A small multi-label audio tagger, trained from scratch: log mel input, adam_atan2 at rate 0.001.
Rows from block 5 of a small multi-label audio tagger, named by matrix and row number. Rows with one number within an expert belong to one neuron, the router's apart. Each number is 128 + 24 x the weight over its row's rms, rounded and kept within 0 to 255. All counts start at 0. Numbers have three digits each. After the name is the row's rms in percent of the matrix's.
Before each expert's rows are labels from the 100 clips, of 14976, where the router gives the expert most weight on average: "responds to" is what is common among them; "peak on" is the class under the peak. Only what is clearly more common there than usual is listed. The data: telephone keypad tones over noise or synthetic speech. In brackets: how many of the 100, against the usual share in percent.
# router: router (model.blocks.5.mlp.router.weight, 16x384), inputs 336-383
# up: expert up (model.blocks.5.mlp.up, 16x96x384), inputs 336-383
# down: expert down (model.blocks.5.mlp.down, 16x384x96, transposed), outputs 336-383

# expert 5
responds to: key "A" (89 vs 26.5); reverberation (80 vs 25.2); key "B" (65 vs 26.5); key "6" (63 vs 26.3)
peak on: key "B" (34 vs 1.7)
router.5 100:075121151091114115136125124129108120141121124134128091097144042092136148156145135126116146184144107111115151178153116160087136122127102137134163
up.3 094:142094105144123110113104139133089131108135099148115128137129132084087111120124121134178137142163118102133134085132129115111131138085141135151115
down.3 090:125156134158136162171115137129169102143157145156150124139134184102123157138156159143112134151150123160111132123142130161113156130137108148117165
up.4 100:124131129109110103123122139152105188140134117105094144142147085173094143117103105120177119128114112094142105116143112162165118121130190110114117
down.4 066:125123119115150115132147113156126110142134127126105128148115110100128143125139117137119124120143137131069128087121122127122137125143148135136115
up.5 101:129140130109103108109169132153124097108084149107113131107113089109138118107114108098144138174126108133093143106132115112138138086157106108125135
down.5 086:120197129143148132117160132116125087112123134143100122099125124109135139138143129148171145164156132133166137122146118129113133145121125132124127
up.6 095:098096117119083164142117142121123128132112142135121126099184115120111071126095093113161107148139116119111116112096117129154123115136112096172139
down.6 133:082161085114130102108154085116098123128098094098112124115156105129084110095103100098181080151100114110127086130099087102134098103091132085092093
up.7 108:114176128165135158127122116146103136135146133144117127127180136095083126105115081131135136155128111111077130084131114103128121123142107149135110
down.7 167:084159085125124089103149085116091121134108087088111137104147097128079094090096085090150089134091118089100089147090089085128094107105135100108088
up.8 091:080164104129105080163165127132080128119121130149100150177128096156087086096121091160186103148131132088111144111095102123118122173104126078122112
down.8 086:145138154107120149153123147146146101096166164152138140154163150138150150147141151150119148142134105162127161129170144153131170131142148157139155
up.9 098:102170159130136120123143155103118136155138138139108127116129106118139097173117085129142159131114127118149135137119108151147083124105104171152073
down.9 076:096144107128111107133135099104113148083142106112107080131149118123107115098112110105151106145146135115180104102118087100131108110098146124115093
up.10 101:121132116123122111133146123099113132140157125128105139106089094127118124131129089098137117114150113089115120096113098117087163119127161112151090
down.10 075:124164127146139159141157137154137064142128132129056181093129155114133128133140139144123129117132106141100139138132132135114127137118125133131148
up.11 097:101144109141125118135139092139108119088122086142104129133146088133093158135111102135175142166110070119118141118135085156096148133128138124146133
down.11 072:151160159164147150137132151137152087143150165154128146133150151138160150155126166131128158144123131177164154130176146164107175151140150143154141
up.12 091:121146121161109078133113117169131128119143113140108089153165069127104134106100095145186101146164122145137120134111100125095117141067121076124079
down.12 094:074187083151147122111160087129106091114115100106129132087137111101084097090092109102195078162100120116128089126086086108120119104096132107106101
up.13 093:104140107124110128099138122103157115103146137112132130099156090124108098135106127106122124107150102118103168123143111128107144154122125137140139
down.13 074:113103103165122103141116113098118115225144098109164138098144119158106122106159097131184110106113120108168112124103114125145107121116105108145112
up.14 104:133156141154107109146192170115108130151115119122129106138114144153147136145134165100134140134131086146131144133120150135134157122113158106144167
down.14 084:139116152106155117127137130155121129109117127128118099121119121139136128155129126122130136150114124136141146147145135116089120128102101114100139
up.15 092:106171159184139111120152103099129108149146120127115108117097110170104129110138107140146119139124107090137100113100111152093117123131129135146099
down.15 088:104147106123144079108176111148101102132106109103106126073156119094109118101117096095192104164125104100128099130104099085079102120096142104114097
up.16 104:137142084138140131148145098119115120078085149128134104082106137105114127133121103121144110119150111157057122134148105105143165150120117145128126
down.16 161:079126084152120094121153080106103128110119079105138110102135099102074110090111083098169076122113122100088077151083080093123107110106099103085100
up.17 105:100124145078116112083127136130135166113154115139096141137142085130137122098118133162166153120145125091131129109135124149155115158091154114125133
down.17 114:161124157130115171158124165139164135139152166154118133128137151103156146149165161162083163131158136144120166117135157163113149152157144164162165
up.18 090:079140109128105122139133128132152119126114134164107121171180096125079140146137089108164103136109141110161097140103105115136131109094090115117112
down.18 077:088173103094158136134152105163116151092136100112155127131138137137092137090142111110171093129118121113083104120094086127158130111106152124092119
up.19 098:125159163168131104133205158133102136160123123131122120130125144161153126122136162099134140150129092137139142130133138151139157120112152116144153
down.19 093:171101175123145118132129163133131111103125150151122111135155133127167149177139138122103175140139144145130180149167160130108142149127096117122150
up.20 092:140156161132106090075113093149107139121150124154128121136111099132083143102128086157195134160132137107109144133180094123142122161096164148112092
down.20 067:116178115124148136133161124186131045162138133124134089109116152107110123105122097122140112217115144137135121125110113130091135124110183133126129
up.21 106:159106122169104110146166097148124144092118145118125124114117115144110139127125062110142079102150103130107109122140098121091142136123134114117099
down.21 098:082137089144132123123156093141113119102113083119099145096117120079098113084110111122169088086124126106120085090096103113172112113105119119105115
up.22 099:118123135122158112114168136107122150123145093144094121145124138137115141119154106121137142163136128127145126124130127151125123121129108128117127
down.22 134:075143094122148093115156073119103133106120091104115114133095090086079101100115097093139085127109143095140078121096075092117092094100147103108083
up.23 111:121136115099130135118107115110102125124137085122095097130126110106166129149156163130134142119112079123139158123144147136051126097103133161108164
down.23 121:114105111073109101089135110123103143122098102100121147110137099103113106109106091105130107107115110098124115127111109097140104116112102108107100
up.24 098:103118118123120140152127131120158116103157127105132138083163094121087110120129117118121117121171125116100128131126109139096146138123118127141141
down.24 082:115097116164111086117095116092101105190109108113169135095129103156111117117128110105144117082113116105146106138117115095138103101120106101164096
up.25 097:146120140148106114125176089136108122099155138139099116145136138155098123153107090107141102125153130137103122125169109109133178111128121120130090
down.25 090:094139092149103114122145094127104109113114093114098131104131127073098110091112104107151094102114124113131098115099099101177099104115116107086101
up.26 082:108145154153169112136120102123122122133118128111117080147191096088104100110147088125190123176137129073140131119052093111077133127131106104138093
down.26 144:085165093134143097091148094145089108118086102095115123133145093112099099094089096090162093145098126104129094139115093101111102094087134090114099
up.27 101:087104126118120147125098125130170109138142126123164125113173076084104140118140114135132108146146150119128108139128110147101121110130086126128118
down.27 094:129101134132082144126086132105141114167122141145110177132139119139132125137112148149117136073127125146136133165139141141116138145137092136185139
up.28 115:129136161105105139129115111086125146142115110111152131089150130090153096075121129139159133097167125135142147138115123165164126132092140099120119
down.28 144:157120151119130172163128162136162125131163158155126136130116170114152142142174160166108149134164131139133150126125156160136141154169155171157159
up.29 098:142132120146114120140131090086116092164153142173141070147106133150117089139149125089164115151134143116165120127109122118140142134117155107137115
down.29 104:115109089153079124124144100074117149132121091137137111155152130149099114094127118129073095097154109108117106103080115117144115123128156132160117
up.30 101:127124128105107111122154128113128098099121109113102096114101120138138096168074138136140144122140097099103122101152142113122144125148139147113146
down.30 086:083177094115115123120157083137101099106115096111120123108107118098082105083118113118169079115103174118125090134091088100160101116099084101121101
up.31 100:085095134115123139126095125134171105140147124120161125120177070090098144121128117133130103136152146118131106135123108137090122109126090119131126
down.31 098:136101138126080149121085134109143115171122143144117172129141124140138132140115149147112147071135120143139140162140143139124138147141097146191142
up.32 100:116096106148080111088152100165129136097124125123074123118122109100106147110124159145136153107160095130101096119133126123123119136119128060129138
down.32 082:099095127101119124124095096130116174154132117103118144155114106175100120112123132129134087107139144120086097154116110125130102114136120108148125

# expert 9
responds to: key "9" (89 vs 26.8); reverberation (78 vs 25.2); key "C" (75 vs 26.4); key "8" (56 vs 27.1)
peak on: key "9" (42 vs 1.7)
router.9 099:132089123073118145117136136139149139085147142117178126145109162156147098136120161139109155098125176135100133157143168151136138105117168120117156
up.3 090:169132081129147127121165112100123132109154131150122137152155112150124131142143140058174091135152140157152133097072122114112115138120172078098090
down.3 110:137149179150145164175158130160150109099159179134156160087112145153139175177150173134146142124130134176115137128181152165140135164141130128116141
up.4 097:143093085086138126173116125089132147140130125120115157136121123143113124112117128164143088133163120157121122109071142096114134099157178096138118
down.4 109:144112145126071144106147154074135116130090153096115074126181140102141137132147158129127109140130141104099131147149126132153089118126092105142134
up.5 091:122163169138105110136114133130140154103092129088091138148110137151135154138101133091135121154134089108139091053150108132141120165081103120138115
down.5 084:119183143090096127139141123182132101136131144116109143134106121130130144131116123134070135109127117152101121106152108137170139134127142124136132
up.6 100:102122129150117119144100103168094091151153144153111126101140118113132141086146091147148121141093135134131103152119122153113133179084132128077100
down.6 115:164142158144114161129109160104148109132139158139150141135114157148154155148160150152127156138155133139093153146147156155118149155148155156171162
up.7 102:116088148120088135177085107124125146180097132126101110161212126148098136119124121098150106080133133093124125098133136098135109165143143154127132
down.7 159:083147102126130085111146079143092124130103090105113126136145091126075103103087097094153080133098143122146106145112088092118110103107120099106089
up.8 095:116112143108072111137139111111100101160112095126154125165095119151115099144127145132142118109129163122136174146097126139071123121107132158151123
down.8 086:142130116156132134139152130133132117104147122146099136161108154155142131125135116136190148129129189137149142117130147125117159127135128168107169
up.9 101:148139128089074118132147113119133116098142144157087111091101107115161095142127118134128138138127122151153123104155109139161102120094136120153089
down.9 128:170120143125154149142145169123160153120145143159124124121094163168162146138156143161133171130157124135148163125142162145110164154162145166148166
up.10 087:096120132112153156078154138124129123151156094169119107132141101140123165105163102114171091159123128099112129132084101147089105135092093126109114
down.10 103:110131138130086119098145107081082110122092128084141123138133102130111105114086117103150100129097133093112097126122107117109076105101093092151100
up.11 074:124108122118161118139149138143170195123131140170142152160118137162135118128108118144138131103141113150089139108149132142144146106139139125140114
down.11 078:124126115120092118117131125083122130174113116121135089093160122119124118121117112120092121235116117118123120093116116115150119117115121120155120
up.12 116:143105123153166143121163134145150164138086146149174126184161166160107115118107136109143100087117149135101129122097142101147123121148172100137130
down.12 089:118134124106092124119111116067121120168119123114155098082145115114115118118120118126071119211119114120113109101120114121155111116117113112167118
up.13 116:119184145096124130163134127106132131158138148101096142109164098111101190134117087145152098138120113153140133139113080136148131143121089145117090
down.13 082:123118117153150113105097121129091140091090118087145170114124108132131100134092120121115122121099133112109126164120121113115117096118089117139110
up.14 121:134121138119143126130150147123142148147115145132146081153156159140116125129101154118133124125109130133106121099130152126174155129125152140139140
down.14 089:134136153110100146124110123069135135145130152125158113089124128148126144125130139144052136164146103133085097135132125141139110127134125127184140
up.15 108:115179152134125097166118107142107136126119123091094156095147099114096121122174085134186134164118104109145091126132087123131116119110120129081089
down.15 073:141143137086172131169101111168125155139147136156113198150107118152117144157129138113160109073120150161161129145150121139094148178133133111125103
up.16 099:138104142148112116134136101130119104121106134131111111135144141127109122142073112137159109098158137090138126084112134155132113100082191117093134
down.16 078:105187165134112119133177092128120099128123151112110105103134096125095139152126153108173091140118151156139097131160106133143098124093111092112103
up.17 094:116110117127115127148149117102096140169144097125152113144144139167122134145131092096168113139104118140153126122061104145104113099136152089099090
down.17 078:131157147147098145158115132141140104094152148130171180111095130185122145151131140140140140110153131157127143150149144149134161158150152140131145
up.18 118:082169130151148106132132121120097113155154119105098157101120099071099144133167091104155105156126099080115107123133069153099119157125109108111102
down.18 081:090144156135166147143136098181117132103167152111159180139155132142119154162120149132087136136128101170102119106162134156119123143127127116128115
up.19 095:109126108114169133132150108114139158162137146121094132158140141143111161133151099095170087152144152089149104125079110105103156146146075124124093
down.19 129:079120106130121106103138080096089137135106119080156101139128088131095111110084111103111100151098127104124079130111102113116090102106111090126091
up.20 106:084125118189105126152110105119119177153129118114157104151155083158066148117158111098159099116138149089133115141087096099121129113127132128115079
down.20 103:112162194120146145168148110158141102118158173130137131090121111167122165183141160135116125132173142171142119129192119172140119161152160109156126
up.21 101:131162110178114146120177145133187112115156145104133144134152139140104137148114146123117118113125139127166139072107146151171148112153168125127131
down.21 113:129104147102138158152120128093159141107161152143131127092094149148132148150158160153082144083148125136116127162142152157113132150170138139160146
up.22 113:131092117140095130120152145170138091139129158114103100124123118163147137138100107157109129086123122129145126129119147125105144111071120107112085
down.22 104:098090126149133109125140090111105167135122121105155107145107104127096120127111130106185096129115180125140099138133097121147104119106123088104098
up.23 099:131131088148118146150091141149118139129160139118122122049122127106128143116173120100127134183143146120110139133152102138156126101112080112120141
down.23 113:088146163116108131160139092117134127152149150120117120170159111105086140151118156111144088169122119151139096111154115147143097123121107103078109
up.24 104:108170114156141117140111122140130125173107106132145155122164090109103134090175095118171126150127144118126091109095099128080109097134132083154096
down.24 084:093130137135089101098148091072086081126107135091125102143091089155102124125106131097157104143121138123124105133138108129118102109114074079145103
up.25 084:112102137124115152124113119124134118104129095147175091160140133112110133134173132143154110118143140133096125131095144133143169109124126130122142
down.25 099:153097152151081151129106165081140116142121159124164131131119148131150151153153158147086141124149131136072144152156144150139123137141126126186149
up.26 087:102126171095073088140158131131140119128148110074086133130118122142136145139108122105144124125113098120170092097136121131167114154124128140104093
down.26 087:120178105107136115118146122164119102131109113124112127180101130131111113113112101120106126130111123130140120092121117112154143122124121124107123
up.27 132:128135163124128126137150143135121075143130136136069114087134114118163152117153092132123135147149093139163120143150110120142146103121099140102085
down.27 119:153085126126181139139148149128138168095133131155129132141113148126158141125149122152187158143144125139138145132121152139135159139142132160118162
up.28 095:123126089154155091136144145131125123148153105135119122133132090106092129171120103110168102137117130093126116097102105115097085146107124093108105
down.28 093:161147128123160141162135143145141112102141136152137163116138170150159147146148135158146153118126116136110163118132161150127167151148106168114158
up.29 093:098127116137155113105112117096100125196167116096150144140158121109128155129134137135146118165101146116117150095119112110122141105135119111122118
down.29 102:113136112116161087105139090161103136098112097149109167122083102142107095133131119092171112103125155135121140129134089101107136124151090112123085
up.30 092:106109142105184134116129105097161158148149131102091135150119120139135162083108114098175081141131130086145056080056110121096136137131112170128108
down.30 070:113154117153154107113125101109121142130095106108109088154112093168104102119112107106130114120123170114165097155119109122119102117107074114144107
up.31 091:137170137170137097103105115122143155161101086142119124123161113111118131144116105165143117163127134135137145080104123129137096101164112121126103
down.31 090:105135107123150098118146114136110119096109104133115146121116099145104091121118096107167121108108148125115133168106096109124132103135070135138114
up.32 100:136106102153106135105139137104123139141160139109133129119106142139119125167143149129120092119122131144199125128098144142142141077097099146111138
down.32 110:100077155119169144115119100165102131153134156120175155104155157129143163160149139146099150132132126158082145148141137164145129165127129092155113

# expert 7
responds to: key "2" (100 vs 26.7); reverberation (75 vs 25.2); first key: 2 (50 vs 6.4); last key: 2 (38 vs 5.9)
peak on: key "2" (50 vs 1.7)
router.7 080:128131155132126151127117154127148100152100132109123154179084136120155133143094157157100168083103126133125127148155157146152130131150124126128158
up.3 105:117114082147122099145104089109096121136104127111133143124193138139079141088144109088176096126162142077107077144065112084118154124110141138136119
down.3 058:121173109134093103116204125094136187091110110104158128160165133115131131131121107117224112157134131128101123075119118136114132135127156110109154
up.4 107:136114107105109121156121146092123173102121139119110105066175150114116156136120169091128113089156104131065114114109147130154146122110130157126132
down.4 115:120141130129115123097088125042119161127129120125141120069187116132122122119123118118113112127110172106063119145109112119154118118103144122135118
up.5 109:126097129130161120157090162131115136118126118135131139118154127131074134166113128116153116186109109130104123114111136130090174126158133134150169
down.5 115:113165096139097100106150108097100126107098100092116081116139102105106119114098108112129106155092129111092111142109106104135095105096091098157101
up.6 076:128131117094136119098142139135153091186108140098144140101162140156140177149113146143130150145091115115147125081150139151083140161150117118137140
down.6 083:123116094112157101118137107114109101138128106128125106098108129106126108102122120112131115135113152111144106139120105103104109101096117122094094
up.7 084:152069100127126122079101113148144130161125109112153135066127153137135132125106166109134119117121130167130101116126141152128152177113111140134143
down.7 076:138133126146122144147147123115149118141135124139125096126157144123137138121142147152085134141140158126129115123135133135136132134124153150118127
up.8 110:107121144127164114105107076164093109098120078117121145157159118132112113081160096073148111152147137116183112061100116126134128154123127138130097
down.8 082:163163147125119142147162156121155116116142164134135141113146167166156160161151156154171163145136146154100160117154168158095156158153147141148159
up.9 072:134130116102167137150158122138120135139128116140195133138121150120111129084148125109136128161109157129076089133105133122097163158112173106116152
down.9 121:130138160116143164147167153175143126141159157149151135095126153117130147161149145152088140115149132147096154103147133161122159153152155133112165
up.10 105:119124130136093122128129128122107136075126128133079100131150103136088134098102131110141069117109101117119092099106129125163118108161130129147128
down.10 086:111113093130151097123175100125122150115119102115103107141162116110111116100119125106146110133119146104140110137127109105140121122122146110107090
up.11 104:121137141130128109141143096146113121102145141112119147135153115109114131124147082088164113173105104124109167126140103120113136114098127135143115
down.11 074:126135103121151127128157108162115153109112106091113136117147110151105144130126143125213129148097104138113104080138128131140122128115130104121111
up.12 080:135148113171128146128129151132131124104124141137151138121142115163149121111120137131123130094113124132088109130141147147148117128125106118127129
down.12 162:158150158116122157158121161128157161119155159156164146089154158158161153154160154157093157148156144149096155120160161154141157164151169154134152
up.13 099:119139161083143124134123111107154113132114131155136121103149142100140092128118090130129113157112152108119131115116114146055118139150107126104118
down.13 086:118109107146173138139166100189134121107147115131147138094112134121117135111137144124140109159123114123105099115130108121093119122118133124080117
up.14 094:132151118120140120092137147135149068175119104121134165056154115133142168134122130140133132157121109129107145051133122143065150135141137118140104
down.14 108:117136095103117111105104109090115121161122103124119111102116118122123109099117119119140111131115162108126104154110111106094104105106123116142105
up.15 109:140145139126127136148150171067121152099121124141158142133097123136101120110109124137132099107104120134095147145084149098134159119166150116139141
down.15 145:098096113155077108119129097090108157102128108112130065127131103156102123119113115102138108198115104129122113124124101110145116119120118098147104
up.16 109:114119129166095119109108129125101147144108084130120144112202121105095137134163095122173152142132122125112142131115084130109100136126126130106100
down.16 076:115147093124107101095126094084105094159117090108179117096118121126105133101108129124120110135103183112106094112118103111155093095089129119145100
up.17 099:145100159127109127118101142113145135112143091178112126103202152100129109166178124121139130119111057177142155128142115121105117130102100099121123
down.17 093:140135132140118161159112136138151139115130146108131143120149141145137161147138167147135139085141137166156134138153153149136147158155127142160159
up.18 097:089100128116099124170166138142094150135119118117135130108132137133092147114107125151185119134131182098155111110097133109120101164140131158078145
down.18 079:148158150126139162132153151141137119155150136139105103162134148124149151152128134160112142151153121124178127106143145157135132149124160137109155
up.19 121:157091151093109134130146135117153119131145110106165172144133136178144142118142151118132114113124184154111123128126159109072147092131186139110149
down.19 121:162143145119120153158128152110156137152163149161164158116096166147162157150164162159115150105149157154136146110158150151116146140150164153158138
up.20 117:131081130149122121120114141122106088104141106122146131179122124143108116121095105106140115112120093117164124150117102120179121137118121123128078
down.20 086:126094161123121125103120143075127136137123128116117130174065128132138115106122094133061109131123129091155154151087123110132133104150116150150144
up.21 093:117139152170151142135141114129129163130164102169159127100093135150117119114158149107133121136103194126128128118120144118058133159106167140108167
down.21 111:132141167124099156139108158161137167132135160131093157130169135119137138165130138137091152084144123155098160131141152160120158150157125133131166
up.22 108:096143131128106090121122069124102160132151111141152123152155090189080147128121115100173091142141079123096095150138102090159114133131159127113107
down.22 108:110119109092187161138089106196130151107138112111157150117098128119102154136138159138120126123123115150104113120137149157150138160113103107100138
up.23 098:101136141135107104152092082089107133131141123125172158150170137129105162096136132112163113152112130097154101117133112081097118162104171160109141
down.23 097:125113107080158156155149106161127174111152117121144117109109159137114169137137160143144126159132133158133111084154138165138127147105114111107123
up.24 071:132156155190119156113145127117113126142142123148111104162097101146124097128114136113113146130133137134147146101146111105148112102107140120131133
down.24 084:121092176121105140123122153161127139134136156125088130165086120123114133168131103123074132083142126146150174147110130153131152151163116118153168
up.25 109:139155125156129129108120139104166104144138142094089109142169065109150151109148131139129117113133106122182132155165117136100126128087137137111116
down.25 084:139152131170163139155152124137143154150132123142083122129138139150128147137143138147155129148155137143149119122132134130201138150139151140132132
up.26 105:100136105143144128097129152133160125079132119098117123125174096139095092110089085096168102140165131123100115108087103112102111145125130143156123
down.26 128:099141083134142096111146086107096145098087092102112114134127105097105105095110103096160101147104129112127089104090095097134097098103104093112087
up.27 092:116082130130147113151145105131120129110099121131128108108169134152138130075147096133163095134134090165133133101128119117118123125105167142108119
down.27 079:148143133148140146152104141121149102128168142142172147128098124094151156165143153145114157102142148166123153133160143164141162152144086139118141
up.28 107:119161159142101126150134113126161112150134123108092098126170077095141158118174104163141121138103101139198146151157125160140123115088086145113102
down.28 084:142167132168159138141181138144147157141123134133103123133129127166142149133132141131167136147150132139165127120134143133212135137141134142115126
up.29 109:138170130128119117098125139150146121088129115161117130084179132145137114114125094120122113120123159131071121137156128139122132140154118147157092
down.29 114:171117145141117156139094175127151146139132157148117163162171163146158150158136166161034158094138088169117171140145168137155142125140136135163135
up.30 114:155075046132097148141125140133167157159144136108181115136154141149115143117130104108121103108122096139151115155082116109087100092128130107133083
down.30 099:113061082069146121135149096143110082101142096118133137097125108140114115105123132123153127162120114120106086160140108121136102117087142124105088
up.31 094:121160108111101152103104107111111163171116108149152141122170098126101185097122111138177073138135113114125112111125092100125154142114144117097089
down.31 080:123153141114169142141121129135140119139136149126181133139115156121131156146142145136197135142121148144124134118137154155114153153132089116119149
up.32 111:122087110118122131102137116097112111151128112149173109152140152145127124148136135131159142120126156109159121079114145116111178155127142124110159
down.32 143:101117096123086094096134096097096132119095097095126111145120086106092098107098101095150107111088127100132095095107102105124095096096099091136097

# expert 0
responds to: key "4" (98 vs 26.7); key "7" (91 vs 26.9); number of keys: 7 (31 vs 11.5); first key: 4 (29 vs 6.2)
peak on: key "4" (51 vs 1.7)
router.0 091:124131131073127143132134129128157155149131143111141118183103137163140125146144139137115163135116154129063158114152148151095095158145134140132151
up.3 096:091102119152130093141169102142127128139151132127132085117137135102118109118122102136144088131155160113169101120098116123112114153128126151119114
down.3 078:112108130124112140158169124140143117094144144149127130133079144141124169130142136139193116120156168158126121126141129145131154146158123139080131
up.4 082:110121137143130147109109117175125148095131168118114147123130091088106098141115072166181134136125130131129088126141106101156127123126138109111120
down.4 097:091126105108121115115162100119101116139131110096113142166133103119082112104102102090205091125102114128142100114120085101101115099107121101071098
up.5 114:155124118171128101139143130172107117107095129138104135118147113114090109082132083106146100164140137127140103143122080100128099142121117101104087
down.5 108:076120092143149153153113091148143124125147107136108130120138155106083160093150145132174087116124102169122080124109097151135169110130109142102153
up.6 103:165114121160161110146119102117081095106100114146143155093133122118113117122117106131162103131121089123129100126123096098156136184142106152082095
down.6 100:064150068125145121122141075157110124144130090116100132121095119114070118082114108113182068123120129137146068128088076116085129091112122110083113
up.7 089:137120145147140111144144117124135159139103117139155129067119176130149125119137143127112114115145114131182126111107134098166145110156122170151136
down.7 103:139101143114112165149139141138165134107155149151148144090191141148148152152149177161101137091133124184098137174153143175181171127138131164121173
up.8 090:142099144114140118154156111117131118153125149137091132075134079111130139177123115117178140125149114128107149148166107133151135152132122085115128
down.8 082:154164161160111175164139151132171112113162164163126122132118164151159165139169172173106150128163123134128159125121164169131143155155128171141159
up.9 112:106134115124127107137160109107098088134129124148108136086159134134146119107121135140134127136139117145118137148121158138172174107127147139117145
down.9 094:136071132058143102141144135144109064126127125116134153081167130124128118131129117122137136110126159120152135172137141102188117144136152123103108
up.10 096:084120123153161083103164113125144136130122128167112133120123110125137162098123106117180113113114127133161132133083120106120176105143107136164103
down.10 084:077150097115150129130166099121128120118128112123108108115155130125080138090132117114228091182129130152117088101125089132127149110112100123073126
up.11 105:128156130143126086138135089151081086146120104110076126101124129107137163156139134126163135163138167146182176147113117136115064111157140122117132
down.11 106:099121098100152167163126090156152126108153117143121136136147168167095152098145161144111095105126128172131088125106132143131175120124126143121174
up.12 083:131139123101153135116160149115150172134112148136137089126134117196116154134131108116147111120140134111108152153132146136158126130147147119101123
down.12 073:168149158147118161143119154147163112072156153160137112108067151140154125130160164162108142144153113104121155129102162154164128154132126168112150
up.13 093:132134108149145132126172116144114129110105138160125137136120130135100126097118075130141111154130106164140143114137075131128140165147126112136077
down.13 124:086145092120125177169144090128156119123148114148124123142095157120091164106152172142172095128118120185140081119114113162129167114127120149104164
up.14 095:120104109124117148112166157130108092139148122122152113120157135150139128096103131114124094122088142134157090115120134127177149138113115078144127
down.14 079:088108102069132134149114098123132103193150107130134121145172147129102152116129137115155104133120126163151101118134103125110153127143154131144136
up.15 092:132151086121140133123154131107109126109125146120100104112129125160115138138132124120155096145144095115153128130140125102185139184094169119122120
down.15 101:168151155132086156164105152113161135088157144174115130146086169115155122133160157171087137132173140093110158107088160162135110163153164170159139
up.16 092:105116134151082100081113124103102157152101136150113142068109122126134121130116137152122129158153098148145158126144132083145128115137137155112151
down.16 118:150135159103136158162144166147163141115145157149128119116173141153158147168152160146118156131134136168097157171173162174167164150135148156122165
up.17 081:099136117162120134140143135121118076128129146140123101119114127142120122139096139138110125170112124109143147109118143139122089123108140091123156
down.17 079:135128129144123130140118135177131080136133135143146129080143147129130131141136157125040127117129109159128133130157138139149147136137148144115147
up.18 112:131149169118109147095118113125111098136142098156130130093128105117159128115141127119144155104144134160200151099139129113154129145098079122135125
down.18 119:136060120110110135130117138128141107126140125141179098106101126099118111122146124151131125115169159113142132141105130129156117149158151146171129
up.19 102:098122087138116142130110165110140106141123116149148102110133108123121114146157102125131097131121132167122103217108119130097173142148126120093115
down.19 092:099116091110126145133119101133127108127127114146127145110093160137107144101131150134121094158117136156103098112130119141181149122134148138135140
up.20 113:123091113134136138119126135124104089153138155169118121128146085082141127135111105144116138106143103179111133131127104136088116134151123100128111
down.20 103:092114092100147140110146098108129142139122096117099115131097118108105094094115133119143099106105158128119094191086104136110133096109095120111143
up.21 098:153125109121111142108156116103163140120115134123133121076108126121182109142142149114132141128135125174127135122131144157191125107152096148100145
down.21 096:128149115160143111134143118106128129090124120140152160108209136154118128119119125111163110108127121133073123196117120125179115130122109126109111
up.22 082:123139125172123143145170133105115058119131146121143098111102139144115134133097135135111121180116129127145148110103130131120112111122142111130146
down.22 084:149144138133130127143107144168137078143138139148143134093145147143140137152136146128042141121132113146124145123152135139161144151148154152126148
up.23 106:138142102183114132123173117155159113135123160124147116082107134145127164104088137127127099133127141138176128107096137135122133150125147154136137
down.23 087:101124104129102118089169111118111126123108110096165132122167105145095100106118116098135086162125090118079110188091099111150104107121124093121110
up.24 080:115124103112128117147177132112133131137120163125098110113124128131123137157155114109134136160120124121131148078126108127161096112104141117105151
down.24 074:176111175120114147139115170131149139066136158137137114099071139135171138147150149166097161136140133099146168139114172140150103154144110159144138
up.25 078:120145112165121141141150128124120058121141156129120103121100122147124126132115141118105124173100122111139155096123130140116113126116134109144148
down.25 108:158125152130133138151115161176143090137149147153148131094137156127151139157152158140046153117142118150129150128159152150151137156144160154114151
up.26 092:127080153096131117150157149139158130116143137120120131117130105146150137137122128143134135165123122169170133107138099149172079133129151102103113
down.26 075:102103115166130170131133113105146166068120125128179135094107131152111140118121153125148123123124093170113107168127115149135172120141087148083163
up.27 102:119141142127140089124124134086085131154132116136109117143146120133150191117133157136189125125165103144089109172111127125161153127141123151154120
down.27 085:113135096104110151143123100154121156093129122117115163092118158176100132114142155118074112079133123169076103128123147120142151135120162115121147
up.28 102:101123139153145118163141115133143122148144140124106068089129120124089103142095066118158095128110144131145137157107061116113082101113111118110096
down.28 091:116123127131143175166130130142170123117153143159130116145109170160130152122161180144130128156136115166102124149118145169141183134128131162110173
up.29 104:133130134132124150105123095165136107125179125106115164088177108107137147092122104128156106155135101166104139149128095131164098113119140143164098
down.29 100:079135092112171138149133090186127141128139106133106158100146153150094150109139133111132099090124144174086085125139108134123174115129163125084149
up.30 103:139147131119114131089074134122114106134138129141148143089126127072154100138147138130143130111127139117184127097129133107141145138120076102140115
down.30 108:126072109127114150137123128128147121128133123145174093105090135108106122119147137142159118119152143143153122129110121137139142124148150140158148
up.31 105:125144117132144118129151108129098073141150128132100138079159133141145105111131127140133126143131133137121139142128158131185191113136126144117141
down.31 102:131069134076155121141153134169128058138132132114130156109168136115134133131130132128159132097120148137167132152138135124178126137133144134090125
up.32 103:137085115097120145139137126105118097081150143113123134125127104142126144113134154125143122093169104162159131163136157116174140143120133145137140
down.32 112:171120161111085164153112162112164137101143152163107125139063165123163123140158159180073141142162149094113167120090171159149109162145147174163141